config.toml
image_size = 64
crop_scale_min = 1
encoder_norm_position = "pre"
encoder_patch_size = [4, 4]
encoder_widths = [64, 128, 256]
label_smoothing = 0.1
decoder_norm_position = "pre"
decoder_mlp_ratio = 6
decoder_parallel_block = false
residual_init = "zero_last"
optimizer = "adamw"
lr = 0.00081
Rows from block 6 of the image encoder of a small image captioner, named by matrix and row number. Rows with one number belong to one neuron. Each number is 128 + 24 x the weight over its row's rms, rounded and kept within 0 to 255. All counts start at 0. Numbers have three digits each. After the name is the row's rms in percent of the matrix's.
After each neuron's rows are labels from the 100 images, of 14976, where the neuron reaches its highest value: "strongest on" is what is common among them. Only what is clearly more common there than usual is listed. The data: flat shapes of many kinds, plain or patterned, on busy backdrops.
# fc1: MLP up (encoder.blocks.6.mlp.fc1.weight, 768x256), inputs 86-171
# fc2: MLP down (encoder.blocks.6.mlp.fc2.weight, 256x768, transposed), outputs 86-171

fc1.665 108:127124145082105051111131136150161113084103137151146121141176098110121124148063117166177131148144109113150178141109116140125151105135135115160136139102153140133143125188108154119183141112123148115082129120133137123142137076123128126166133128149151151146143129
fc2.665 115:139124089113152140162145075147141127181145110165160111117106174118108107111172149126142110100120135112127098111105103092102151190105148155115132138098142128130110148061118125152081117142126111155141110161152092122148070149116173110133149122167135108129088106
strongest on: gear; count: five; blue shape

fc1.651 098:165124102112151164104115151158122149099163101135121143108140136144172111164119172114089174114127133144092187115117113125104117093125121151142122149143160084119157138131165125149144134108107126105104165092074144122106129124123170159128108145098157092123137156
fc2.651 114:139085100148108145111127132120090164115149175116141124126088138131145153129161095169131108077166142131144126115154125143101136121109119119140122119134165137131111105137088113082090127084133085125145137091103146118126127114139127105118130104092143122129140160
strongest on: flower; count: five

fc1.52 099:136134134093130121060144149157127109085137138142131113101127154111127127119123119133157108125127125159145141137140129170118130120099103150170184136151150126128164144142123104134114115129140161126139144145123119103148158095128156127142144133143158128103127083
fc2.52 089:118096098125126122115137157109075117155149150157162162142123178102125135119183113139099139112127138095140093131142134100084104117135073120123145122140146155129104137116134084108063144096120130152165120125150118126130118142135130088159154116131101121156153113
strongest on: white shape; crescent; its colour: white

fc1.457 104:113108160135108095123101135147131140131127120115180156137126120133161071099118107138127122158154126088102175136150092130156152100162144126154120124140109120168107136106149115097105167119080120159137099105154149112174139127144099135181100136163146082161182115
fc2.457 082:105131115135151078168107147106133116152102160112117102131181126097089153113134128131096147097129102148141120116094108116146110123115153133107142109149127111102111140128118097145163133107147156171131119102161148104100105118133145104069178131105095139113105083
strongest on: purple shape; its colour: purple; ring

fc1.223 108:135133133145097137119120145146083159145110139123131134152157147138138148103088130126125114138135131154122112139170092178129096099106139105108126137135141114142136100144072150126137140140113100144120119125151142132130107105114145110166125142115100084106057150
fc2.223 090:147119111084121178119107114149092136148129144124116140157087118106096170120127137157145108138090132101148114142122179125101106143179150096088108139130121144153130137139118095089152130124103148100125125132157109113145169165142124091125178107132115123113134146
strongest on: teal shape; white shape; frame; ring

fc1.544 097:112103091137103107079116141124131157122129079135125103118126167139167118133119136140129079105130110104121109155096158150138112109121089125170143102154124133147147091146116081091130135101135138156156134160146134124166109110132120160153136132122070118120131097
fc2.544 102:149104164125158117190100104174125113102122113134152118118132110095106099136101167142125132136135098098155165092125113127125109146086132132115155141125098129095162119146139098117128090111163112131129051137141111150132127116123165118117131125139138106141152132
strongest on: green shape; teal shape; yellow shape; count: five

fc1.623 102:118106162104170121104100179133103143122097120149162142125130111092150143141127128124080141140132130163103121091138116125125105093110098154177111111123135117122121159123118088140110133120131156145137189141138132070153122120150147154160086189140153108134163144
fc2.623 107:106127147111064117110124114111161155149132103107084124129152125134189144123123088093113113113133122142125106181116116109144121102141146109133097115099116113152122137124096129159157139100127127087134170138101145116098137114129099118114107155084108150127126131
strongest on: purple shape; count: five; crescent; bar

fc1.226 092:124137103109096135050072143148134157115137148142127143134110151136127151131117141099142101133107108140128144115114091116136125117103109135133126127141139074109105108120145117162100176154098094115111179151112115096209160147129133132166116134111121107128147121
fc2.226 091:137097125157117130114136140112090112149106145136116131117123151165090137143165099138109137109181179130098116158100113140115125099130103123155116128167159140140128111123105128063110146079143117122156120097109150146106153138167104127092131137091147128141136149
strongest on: circle; largest shape: circle

fc1.36 102:128131113100140163141180130150120106126141159130134099119106136160146142109145146156161098137106123132155147099123150131131161090142123165116140145120161082148140132147098125154137135104129110158093126155113116094116076105127141166147137119138152128139112121
fc2.36 103:100123100118147101181138131160121103173146151144185121146123151148070110129192129132147136091125115109169158127110088088147134136104144167090132118103131118113120138096128138123091117130121110193146091112148121133125080155105179130156148093124146096114083124
strongest on: red shape; cross; gear; its colour: red

fc1.450 101:124164111156093122084121166149099124189104136125154130109159132141091118151125074126143104174128127108104099121085116093156122162122139160146149125139105095187108155138118131113122110103115130091098129161095120139111107150151111107124129162164172115120149181
fc2.450 112:069145140133103148072123098152119139100119116153148131112103088130080138115105142150168181156129138120102113099152130163166133128124151125121118128093149163124125148116110156130143093132126116128105122123145113127152188104113117145127119114153123135162112114
strongest on: black shape; its colour: black

fc1.641 094:117103098169098141086101111152102159123148154138116172144107130114152133125092165122108150140141138142103173132114116149128152130136122111168092149164108148085129103161134123103142110077082134114127158129102107150116158102129125137173105128118134127128125151
fc2.641 082:128098127093095091157116110119109155150143158144177138076164115127079101116170151127124180080103136150120156121114100147086127144075143128131096175104122106165155159134139123142099141144076147157132092138116103117148083137121193115151102123121136119135148107
strongest on: circle; largest shape: circle; blue shape; its colour: blue

fc1.62 100:167143134137119128085106135157108134105119126129115144136139110140141125152095157120093139146130092142076166106135110163126137107144106161136156155150135089156165143161115151163118146080134152131110142072100149128126130128136135145141090130096177098113162126
fc2.62 118:160097102178112109148095132095088148108138139121147157105135152140149147087143133157096130093144119104121131100122115119105140101116102128146144116173149106148098104159102114100136129090136107146149122102144203116139107096145138131123137132118135084144165108
strongest on: flower; count: five; star

fc1.215 092:170129174114159125090124117124145178130153151131089148142165109118122120167119100149138141133124133117121122092169132183129090124165100122129092128122155139097127181120127082114177132142115153100141162116131120169141141148127124161122110140133094111120124123
fc2.215 083:126100154116155112126087069148156099093145124173143118138124122163049106151114147144172133121108149109146172106141105097128134125128156149104115114106151150130144167138166175126126071131131130109134097145104116107126077143102151155139113101152118116137102132
strongest on: white shape; count: five

fc1.368 100:164171156119110132092117136114123146139180110149133127095141121113122110086083164092103151152111132108088151137109090156141105110122078171143093173115156104120152107117089120142113147121120143148113127120106143124159119149141137132154106125159159099140141150
fc2.368 085:129118156130118095085096129123178113092092107141122141107127071134142121156114113138121154166111132151130118110142118108178129134142117145083107123100134120124153143129101175154149130140121161131088162150130143109083122111078118145099113163155136175130134109
strongest on: count: five; green shape; ellipse

fc1.361 095:151121119119140159085114137143138141136123122141161164121100098149130112141098153146125140175162118137120160084117134170164141118147095137104150110112156110110108124136129116122105159088093120155120163079125109132134086160175119157135123168116117092147149111
fc2.361 085:101109098126101147159164091109140121147155128113134139136108154179146126106131121092138112101108112120131136165104110088092159131170126108142113094116163130172078141126118174125120145146135116123144155146082113098101111128122137160146107129134107121159121104
strongest on: gear; brown shape; count: five; ring

fc1.130 087:161133169107139148088145173116130095134121107103127125078162149146166115130141100132155142122168134122119116090137137167135167115176092170157129150146148116119139117142106148143168120073102148133136184150119126133123088079154103096131127158145147123089137125
fc2.130 073:087159117133080181108139107125133097127098130143116176134090114101090113135134140143116148144118129121107148131132149133091120171112140137114148123090124176111134110122167114138088123123129163118101093144163136162137164128115108128097149135130101141123045113
strongest on: blue shape; ellipse; its colour: blue

fc1.110 106:165116118130184136089113141130121121105116122135152141107146112156136124145090175135089136143104103132096191078092112183108117123148090155145148146127159081129144137176114134129121130110117126109098174096112124123104117121127153135098111146123166121116143122
fc2.110 132:132124102170099156120131111101074132111140155117138131131096133171105144141146140176132126095155115131137111115145129118144118084129118123122121091153151124139129153162107138068090129116139116121172115115088175125092143096164100090126143102121123127136140137
strongest on: flower; count: five; red shape; star

fc1.1 101:154112145141101123087092108126147121100117108119120147109142100134150110124106166101094141076108065160102156107121109146134127098101132126141103176108089113144176152154132151136130162159141103123118128135134142140132173140131134162145106123115129076155139114
fc2.1 105:119146098102111132114082100147068135086133166143157146142066106161119145146161162152145146147159122126124168101120095132105152136127144161118127112094178107108123145149107176142141147136094095154096120093107155147126110120131128143161110107076129119108107101
strongest on: count: five; yellow shape; green shape; pink shape

fc1.448 098:129136149131143140160120131113165109135118117160137126177140172150125112125104074143133144122098122124122160128144155143134089103140087127131141101153113114169103117154105083078089102157135117094110110123092127133114185144121161106131130150131101160127134134
fc2.448 121:174090108129139162115102132113102109130144153125109160142119120141128122156171146124101151078150137116096112103070131109100131116132111141123139113142153099146125160169111129082115146088145139144134088133122139137074119138126130127088142121088146108117158113
strongest on: bar; largest shape: bar

fc1.699 099:166149154090159147075131106144119127144174135130162133121169104118142086105141155131108143154075096137100137140131116148119060114146085136129114149117137116118149156128141113128139118128123134158129146105094109101167151102160182120118102162145126126126089134
fc2.699 094:108118122147128142136107095126075106143130107160152160145122099145059136137116150146131157107133114100096106072110115106189147139132146138078091130109146123120130144138145171117131088098129114131130115142132151133091099117105145125125127127159184089128136139
strongest on: white shape; count: five; arrow

fc1.628 092:163103080133136147122132114144108193153127111107138144086105133154137145142081135137092109128153103127106119166132150157147129125121093133164110122109093142090143060103154136133114144117106114131144151133104163120116151127152126149185135145122093088116165168
fc2.628 089:137108162110132097170159135141166103171114139107107135104125130116119105139142106108125093108131125128155132156132122115130151107126164125155117133107118133121125130129167110116105136110105144139149140148155135124128150125134111114100121097138093140127147130
strongest on: count: five; purple shape; brown shape; teal shape

fc1.453 097:180132103114084133128175124143121158185144105116111139109132107069121135125125169127104136107123073125096134118112112166116083115126076151117105189129112088143165121152117135131137089120108126124140132109129130139133160106124132099136098165099125121092112141
fc2.453 093:151136114086051134113094136123101179174124150130134109134158092099061140150128130182120120115169136104119142159157122175108128147135167105075082175107107125119143177145152108153141122120092180146126084135129104140153096133152102130150143110142111147114096149
strongest on: green shape; count: five; gear; hexagon

fc1.106 096:141162167127160159088086154130151128076101118148181122120153110142127098171081146135149117146136171153127136103113094194121134145119112156113180124145115122157128123129156153141129147151116165165091144103137110099141158122124131144130116128151130143168184112
fc2.106 101:133107130155126158180138086074122104139162121129138154134146175168081118087139123123125117115125149090132107113149126059140130101144124131140156117141121086158097113154123131116108117122111101117151062164132145125111095131124138123110128074151136080142142116
strongest on: count: five; brown shape; flower

fc1.377 104:110139104106107142124158166118128138091155115102121136119098140116115131118125129131157116111152133097073125151135113170191102105134103124176058126102097124113162126120101097143080124115145155115140159165090114130160136108130106091148111146123146119100164140
fc2.377 096:156116159120134128145154134133150113176127115082122130096163085098133098135083120104090144159113074125126105112102170140130116092165158110128132132108065115131166128161136104123171112106147169104116081116159131139102164126125133159101168174130123109110163142
strongest on: green shape; count: five; blue shape; gear

fc1.78 109:078093109113125151082100133153112082103106160105138111106140143112154149150133071099108103149160130184104119127143124142119081160119133128121121149161167120137132152137100091095184103174069081112117129106086135116127111106137109098103126121135132107091102131
fc2.78 096:141141114112156170123121128109142118139147136121125151143111100114118171096098118113148152161112108102111143123150163122123097083164119122120134112136129134112160123149103136113150132104104128106126107091141148133123168146122137162113135111152119108157117102
strongest on: white shape; count: five; its colour: white

fc1.581 092:121109117119116132122110118103137148139131162122106141106132128119113142129136136151137098098084146131075173133136104137162140112142123137159070137101104123113128151149139152115122132135101126104164156169082062168090190124164179111159140150103117117145114118
fc2.581 096:114105134147186105216157104154133093138085122094129105147135117087078123109114155134139127110122121117168199110120136120153124124124173148136114152116121125138146154103142118138160102095168137123133099122115128084114135126128162126103139132122082135127118101
strongest on: purple shape; count: five; gear

fc1.170 096:164153104152126147075158133145114121123125112148107079126128130142119111121111085150160108163078111098130138114156147150167134112162135142139124125138131115138126140128119104112158139122145172132138146153154145136175124146181109103144156176144149141130106131
fc2.170 097:105161137121112131118088116153126120132132127156137145138126114141064135122125163148126164134146118076160115119133147111143155146156136145127130104117155195139115142100159132158124103122149114121128090152144130140160109093126138148151155128176108121150111143
strongest on: black shape; white shape; count: five; semicircle

fc1.385 094:141143086125179121094140166169117094156130137093107153116058108135140122109078103157137150132149133114099112077095126150152082106181119150115080120126062158122176104107113116136142177124158118121121134148125119144115108137115144109127102144140132158102125109
fc2.385 085:128123140106070109153115097145155117138149148109116146126152143147116167123099110140105122089120120130149119182136112151071150124176159044146090092116129138137137118143130128140159133138125135127144122151122118141107139080101092154158129131119138105137168147
strongest on: gear; brown shape; count: five

fc1.206 101:128150114095127138060134126133125104123124136115065113150074126157113154142141093141152120170082097118141111153133160135160093110154139152133099146103127124130168149157137079090139146146128121133118136154067137123140132119132125126155149170146140142128105146
fc2.206 100:110137107134162118165116118157098095162112127134194116113122142129069112132138175138144131107146112091182165091079120084161149164124144175133127109127131143130116141110145126148111094090149120153153120157146112125130090135143148112138135114145131108123131138
strongest on: white shape; its colour: white

fc1.685 105:166112123067103125143162129075110123102115152133107127154121121139111134184074123134113158145094132148139119101141066143163092121175123139135131140092099143107115087119097131171124138131125174182141141130084125126136169133122137115116072116141124147115165168
fc2.685 103:154171123076116129139089096125131140124152148124115148139124110134119137134143142146149148158144126175133077151118105142150155117151124086122110138138091144110174103153104157139148127145110138133143107150129105158148111105135099228170120117102117130126150105
strongest on: teal shape; count: five

fc1.599 093:127082137098144143155111122124119107134134139171154102134118117131155107190129153131136148134083147161121134105179160123106148135131091138123153115122159150150103131109170165134114108133117092187129138100109071146090144112163144126118130131132146122159141100
fc2.599 081:113135127142129146198118115122148142140126090119135152147142137091144110123121142137116138117166109102167108132139143086119134170126147131095109152124089102118153130140108135142127107140156121114133095175129079113158095152119131136111139137137112108129075138
strongest on: green shape; count: five

fc1.370 096:166182120124130119106114159084089124126147126136156126160140133113129119146132133110095145168169145131099149112120093110127108128079101152122141112158109115118144118109143126124094165102098143125145120093108102114100113123117167081111133143134105084091094137
fc2.370 093:106118133118119085132121161173150157125093104112136120113144121149106134127122158124166144118155094124119116141106118128168107100121131142136076145097126127130146185116106106136156100136098095114136160152074092107134155100107106113136120155135125168134133137
strongest on: purple shape; count: five

fc1.209 090:108161166089081114133126161102144120137144078123115081088147126130197127125116111121142109157157138120123143163151139122119115122121111128132145130132089106104106103103136126163129132129137134145147161107126115182141165130155132135163132167153108128141156133
fc2.209 100:175093115093126134150093092139147111154146096152115158137082122094127103157143129109085167111127131139124127133103147081094147144112161149119115141090108113116135107135125136132140148110122145125094106162133088111134095128138094104118112147131121118125128143
strongest on: bar; red shape; count: five; tee

fc1.417 098:099136136103127130112114152153144116095156162132103117092149139169136114176122139138154140086168122171130178141153089160130149126141102088135132132128105125131110148115147124093123143147078144136132133128069070134122117101135153149140102104111123114130135128
fc2.417 106:097157111121168100124163131140127117124130135138177130076133110144094101117150149148160132153090137151150144123134117129136135130115121142103150129137164122132134089118137161157128096146077129134104120138152132140136070116091127177126122095155157161125101103
strongest on: teal shape; count: five

fc1.589 102:116096118118111147083145189118157085111146142108122125101119103124149118126128097119144110165110105139156145144123157127133129145140107147143164153127130111148099153161154135153119145138116132151116159119112131096146102123126107134168123136149125195116096130
fc2.589 081:122116157094109152170153134132132092180116126096099155095156121145073077117145101122135130120127155113151120137115141145142145126157135094119133104116091165140142114112137112151128123118106143143136075142118168184105142125140114128132154107152137115126142116
strongest on: blue shape; square; its colour: blue; heart

fc1.506 110:099125154178147082095088138111159139100121153091135117145128156143131127106150145138123104116128141139160111138131140041127183129118168127148133125145165151140099126133114143138095134149168131142129137114118136113108115137102137157133106115142130122174141131
fc2.506 116:174158118093103167094116152130104107139133136141152107126108078140086141165113121168171113179131138094161140128097190130136098118157164139111122122123143127109125177131145156126102081103184144135130106137152112141156139181153126158133181132150138117117102142
strongest on: black shape; count: five; white shape

fc1.649 108:178091121136139124146111136074129132150133124145152138163142096145111102144157124115127132109159106141111101132142141166140157122120149178141149107133165093137103180174136124136114155146122130122125125104108166127172128114123102146164144153103122133124109127
fc2.649 095:086118190102134099180146075152170103144132139132142117112143116142125097142140124114143170173099119129144135106127115117158140164102176114109092111111102110147151117129134104130125146144112103121157112172118105121177117152147135125151112151140146134144108147
strongest on: purple shape; red shape

fc1.165 104:161142141149132117078124181095121138138147111122148087163117110115124072149151089139141109124170148139143102142108198124126144117135121126116110148141156166112122152150111138139126130097100131123142141096090140104128071143154111133189151127109124114115105172
fc2.165 104:123192142090111140102134120129146093107114101174136080149116116136090125145095133137159149186133129120124150150145101097155119147143125148136113117118159165105115136106141182153123106132138129092119114180118104160129135121130126133121117117158140157141085113
strongest on: black shape; its colour: black

fc1.260 093:121123184101141105089115140154112125145106090135088123112106128109117157094125114125140119137149158128111087147132094144131088155114071152102142133176108106122115146109101071125147138121122131109171165119156163155131130122168107143139134160160127153138140149
fc2.260 104:124129114082104138136119134137164121179172105149141174131111137154161109125191116143131132100127141105134103139103113104127164129126123152124115147084108114140124174078113130154105115108109119149151144149117102113144071142134116107130118151138117138138123114
strongest on: bar; largest shape: bar

fc1.403 087:160156121142156111147159107080123154150149109133107143100151104133194138176119124096131144120133150148158139136125136141177129133131139169124131162108107097166168107164145132132115172148166107150111119131132114113135170149117145120163100142151101137127118160
fc2.403 103:167140169092110126140100077114151136111119152147124099163128114173084139149130091143165140100159148122157144122152102171142118142113157085139135076136156152112121143133120122093096162103158125143107055154099121122112114126124120115122128097099105139136142115
strongest on: teal shape; drop; its colour: teal

fc1.550 095:185106134139168122081103170130119125099119109145133160105141125141144139121126168118098109175114100116115158111108148106124147133175086144147144187172125109118138138112128150147141126128144137151146176119106111121136108152112133161137125126112165079130163125
fc2.550 080:094131125186120173081160136093120125139112154145139157084117130115092113105132121141134137166127108111137177107129137118115121136152107169134141111124134139154101112159175136142117129104117152149117125073127174114111182141118135148151128098111136126127108111
strongest on: count: five; green shape; circle

fc1.259 092:112103113121167133114144109160111093098166136111111112109129134173135140115138111132156097125133137171145110167145122161173135112156132122153112113167113131157170157145122117097081106134124142125114134132144113155161137115133086196200148165152145129131118100
fc2.259 084:141133136099108128149115113131097137132134117132157141171117101104109137172109155139138167167124106110113131100099132091164092137104155147094116133093108123095145133135116100108132132107150114163129080110102106142149155164132206088119123146108144112122118144
strongest on: teal shape; yellow shape; count: five; gear

fc1.559 114:122128164111123103161108104101167107146129151141132134130144110161141084116146119114118123128187124103129116158115131173132151142155158114107103141140142125158104175153169152111123112147163165142120122094151131121201149126179078161155153122141102090152120093
fc2.559 116:131138148108112137177141078120156124151118159084104077126143096140088146136101128124117115148087128131118183146104126120150145140146204119154102138111125132139130107117160149144124163112125142124141129144115110133128156155163111117127129114100088148126130133
strongest on: blue shape; count: five; crescent

fc1.331 106:132133154146105118106162108071127125080145108107101072146115141090139116154140155131095110147178138141154118152148121102138136139122106147101093110158133160102136160107106151166109127121156131135127155086115138123088094115131182142137103116095094115123134107
fc2.331 109:137162142132114116138114105124158171092164094147151100140116120109106125148092167152111141171147090123138139131154108143146094113112106141107112172129100145105187137128096143125108093123180123125147123150111085132130137114132124126144107113128091136142164126
strongest on: teal shape; count: five

fc1.38 098:151097117079113109097120144167097158140102114166144105104143124076154124125111166119135128139147131158130121120121110140112159129137140148145110149156119100125135110151104114120175106093094147157119171106150146128132142091152114132140067155088170141141111136
fc2.38 105:168074105109119128147135095161137137145159151133138146115094157122101105120203122132134134049092124138149144119116112130088147145097137137111125124103127144132141168115127100111104142127139125164115101138134115083134080110128129085133112097131095113138147118
strongest on: ring; count: five; gear

fc1.675 094:168114109122159117101099157145115142108123134145152131115117136061147130105152114162110141161119124122149152102118106153147119101130086147149097168129169113127121159132047071138088147091123153144108163122134143065157105136132177129118104167131138099158137124
fc2.675 101:088133167149098152076113134092141163129116107119076175089133109107178144100116104099087155145119111148081095190115172094124103116176112100120115113115090133148152136153104107156163145128103177122116150092116174111107180137102103154142131155089081146152155107
strongest on: ring; pink shape; count: five; largest shape: ring

fc1.717 101:119118076134110111097124174103094100118165131176128156138149184114163129124137144122152107148171127124114097118115098164100152120160096131146115160168153147109104152132109089099104118108113139108141170122100114117146128165124144086167133160111149102142110140
fc2.717 081:139121152091107101084120140149150132131105133167127152085172110135104108140114096132134149114106126158104094132157131155102103119141099104102125116138117136119136113131142102144118116136067162122135141100149128115136116127097129108113132094143128165143177121
strongest on: ring; largest shape: ring

fc1.452 095:094100128167108107101123122103117106109152142122149143117144146156119156124127150110142100106110085125161104115147146095141157131171132108091100133142136079159156113109116117146058119135158127152161124129133084152158160125101142136134128170127112118151169157
fc2.452 077:142118117097092135076087106140111109148138175157131121125084117118084146147127127118124152155151111151118111131105150095126138097137154148150121147103105171135136134119148128098109130086142157137123128160166067146150157155150126151165144131149083098142172137
strongest on: white shape; frame; ring; its colour: white

fc1.290 094:127113148137163119114156133135095090140137141131174127080113151143131105175137108164112127105145107135129160119121104153142073112110085140146148127106152092112135196119098115122144110120134135142151119116112137100124163132112102104115157148110143137116141133
fc2.290 088:083163124098075124129126113104119121117163164146176156124117122150114123148128120175134147132123144155118147124164100130117112120126144126091102151101153136125142146139121175148098105144095146139123127126089080139106114118164138129157110124158143150159102120
strongest on: green shape; count: five; tee; arrow

fc1.263 101:155105099095144104110088135113139130077162127166110114140123098126124115140107096098108124154153143126140139130111076132135137121137141160126122097094140146102137140153144117147124138113117147132155139094114137143091122146139160110122108118090103094124143099
fc2.263 087:165168133137142167161124076108133156133186128148143127148129140162106145147101157139141133127109107141148139097164105124122135145143150165097132150143126124158134106141132133114092110145134124128152115108122081129128100135136146142140095080153115110115156143
strongest on: green shape; count: five; gear; cross

fc1.433 107:157143148128135118094137140134106151106159077172146131100188140122127128148100136140102101163155113132075135103111124146130115104135111164158149134139155112138110119137130114183107121136135143142127131152079135120135092147145161097117095148132169110156143164
fc2.433 112:142139123111114134093142168155134158124131106111102175105130117125158120110127129122113147140114096114082100155139150139171103082161067168126106136115082133126161143116140119138130123128091139114127172118145156123139168104104108140133127166143140131117184139
strongest on: purple shape; count: five; ellipse; rhombus

fc1.408 109:105088106163078099142105145098117152095141134128106109159144172171123131138157148090141119112126142176137123149117177127121131118099083151107120119168147102148129212166141133125095156153109128145118133097066140097158132080138099112146142128112151119154147138
fc2.408 107:109163166088149114191144099131173087105118117178161135129150122185134120124103128107159151174087126121163175137139099121137116166143156114122122097131154141135130113122136151163140125140110114141128164161131113127130086130117154166159090101185136164121098112
strongest on: red shape; semicircle

fc1.348 100:090091172117147138122143138143135161155126108161148178084128121135154084128151120127138158133160083124172111125137123155155143137164124129130133098116116128153124133090125112097129141105129130153146112121117111141163165124135108112100140154159140118161152107
fc2.348 100:111093125100140135187140100153178088158140132139153149133135122130095088131176176147128153134118101121148147099108077075124158150108144152135133133085120095160140188138119112164137116140131127156147118152116100087115089131145125111123126131159123123150101098
strongest on: bar; crescent; its colour: purple

fc1.691 104:149078068075118133082092156199108107123169170119153102133114132096155167125160119128151108122130099167140152098102136145120160126139120140119135146102133122129141165117097139121098119127116105181102164106158105106136081136137137138177114131129096102115099086
fc2.691 111:122093104116110106118124152115113130147113201155134127132120141163107148131172150116116156118135111149116182155156108099087155118137138115128156137101123110174133108102133126126093153116120129153123127096124146134106143107100141163157119125112138097122158116
strongest on: gear; largest shape: gear; teal shape

fc1.304 102:187096113150135141137073170154095149117153151106097140147157145164147160140084190150103146096142106100107098123131114150106135088158111124113117111167152132170108103172127121099109149119161087108133124100105153126129130109152134102154124152076103085093157154
fc2.304 110:112099132158139085154140095115138143119117162172137159105095144122109103131155102150134130102116147128152126130140160132138110133090134107105108134131129125153123140128122098068101135131143147117145106162121130075128129144114095078122123112113114173148141142
strongest on: flower; count: five

fc1.174 101:181108139104182101077091155156142109140135128154136139114124164136155094120118107124118143141164118120120104110185125151119138141135130150133115134143158131126102198082167151120168114133172104109144134052134147128159087119197094153162131143123121089140140123
fc2.174 090:126131127115102141132144093144183088158106131097107106118134109134084147142088123115121145164103147138075177143095106103175146116168162120128079141084118108130122130107135180136159137144106157090125137155109119150131159147135092131119152122113148136135142141
strongest on: black shape; count: five; ring; gear

fc1.483 100:183132141098144152105122148144121109147148111149113181103096172121135079136118080135103117175169104130119161087167087108109123117130134095139143112130114135124122082136153104135142137126145126130164156071151117104079158168164112111167147130150133136115158098
fc2.483 093:103129143118120095110153145107129137110092096178159107084141146120133096102163145132115153137115126155135117164114130131116091121133080131135131106145143130142115184125119103140133125136120143154160148115119129122152152114162121123149168131179115141151085081
strongest on: bar

fc1.285 106:103104115101141161089172092122147105116146142122093142156123166153143180169138130074130162124097092108145115149175136113147088089152120141126073136134116151134138126169104106128156133156167135135116135134141123148172158128120126140148122132139091122146087126
fc2.285 115:140132130104138160116119086177113104160133145152163089133079108118080137164124124119169116156118106112169162115106171109133104147178162146104107113106115140117130152130135119119148107083136134148141118136141099131163159192139150115138133111129134126139137154
strongest on: white shape; its colour: white; gear

fc1.592 110:160131096169172154081131125136102128101146129132136134109100107129140136131099157114101116171086139158081151113062106144135094102154107152099119149161115061154134128145140129119106146124120156135113166094115122097129148143089164150139104109122153104121164116
fc2.592 120:130094088182120165132110109115076143120161136072139142104099113122132143112140155156111132097127101122133119086150146150125121078130125166120121146149135126144152105161108149085119098083139107115148144090122164125112133079134140130096110110105126085123166141
strongest on: flower; count: five; purple shape; star

fc1.48 113:145193120052085136120144096099134110155137142110129103148135120154142151132141105136126112095183157160127096153115090157125128119123135110130109159139106106147147104117095168122095126128129081147148135144105140152126101134143121129185125126074093128100135128
fc2.48 119:141171125113133140163112078120101115137145119125140125147107117127114149108142147137176124142114139144135116128100121143172136137133148105106130118152119130118150093130116172122161135109106118131121091141151127140122114125136120193140114088103138133136123100
strongest on: teal shape; count: five; blue shape

fc1.536 103:168158139092127131081111163099085137114143145170122168123159092137149099131107132110122167140121118115087170147172133157100110145128127128147114138120144126106128132167106136128104139131111138120132157079102129103123141149142155101167113102134101092131114122
fc2.536 094:151150171093145096118134147142179141112111113148147129116155120133135134137122111142145129203110100142131100141121140089188115128155101129094122123157108139120137091138105117104149132146103143102130141149140129108150138126144096175111148155177154155162135104
strongest on: bar; white shape; count: five; rhombus

fc1.315 099:133107151205194123095125152111137143139153078152142123123151148130171117125130104111150151140111150125145117124170155105145159118093133170107130135169142110105128131121137116109082144096139096139111145106132134127140150143124160114150122173113110084123115142
fc2.315 072:176136106100058128050077115138156162103126122116132143103098121082115165124088139161140123173151120158079142147110146103130147110172138108117097137084095129089125094105104130130138145105099167149138120128147114172177188165146101147147150134142138092166117131
strongest on: purple shape; red shape; circle; ellipse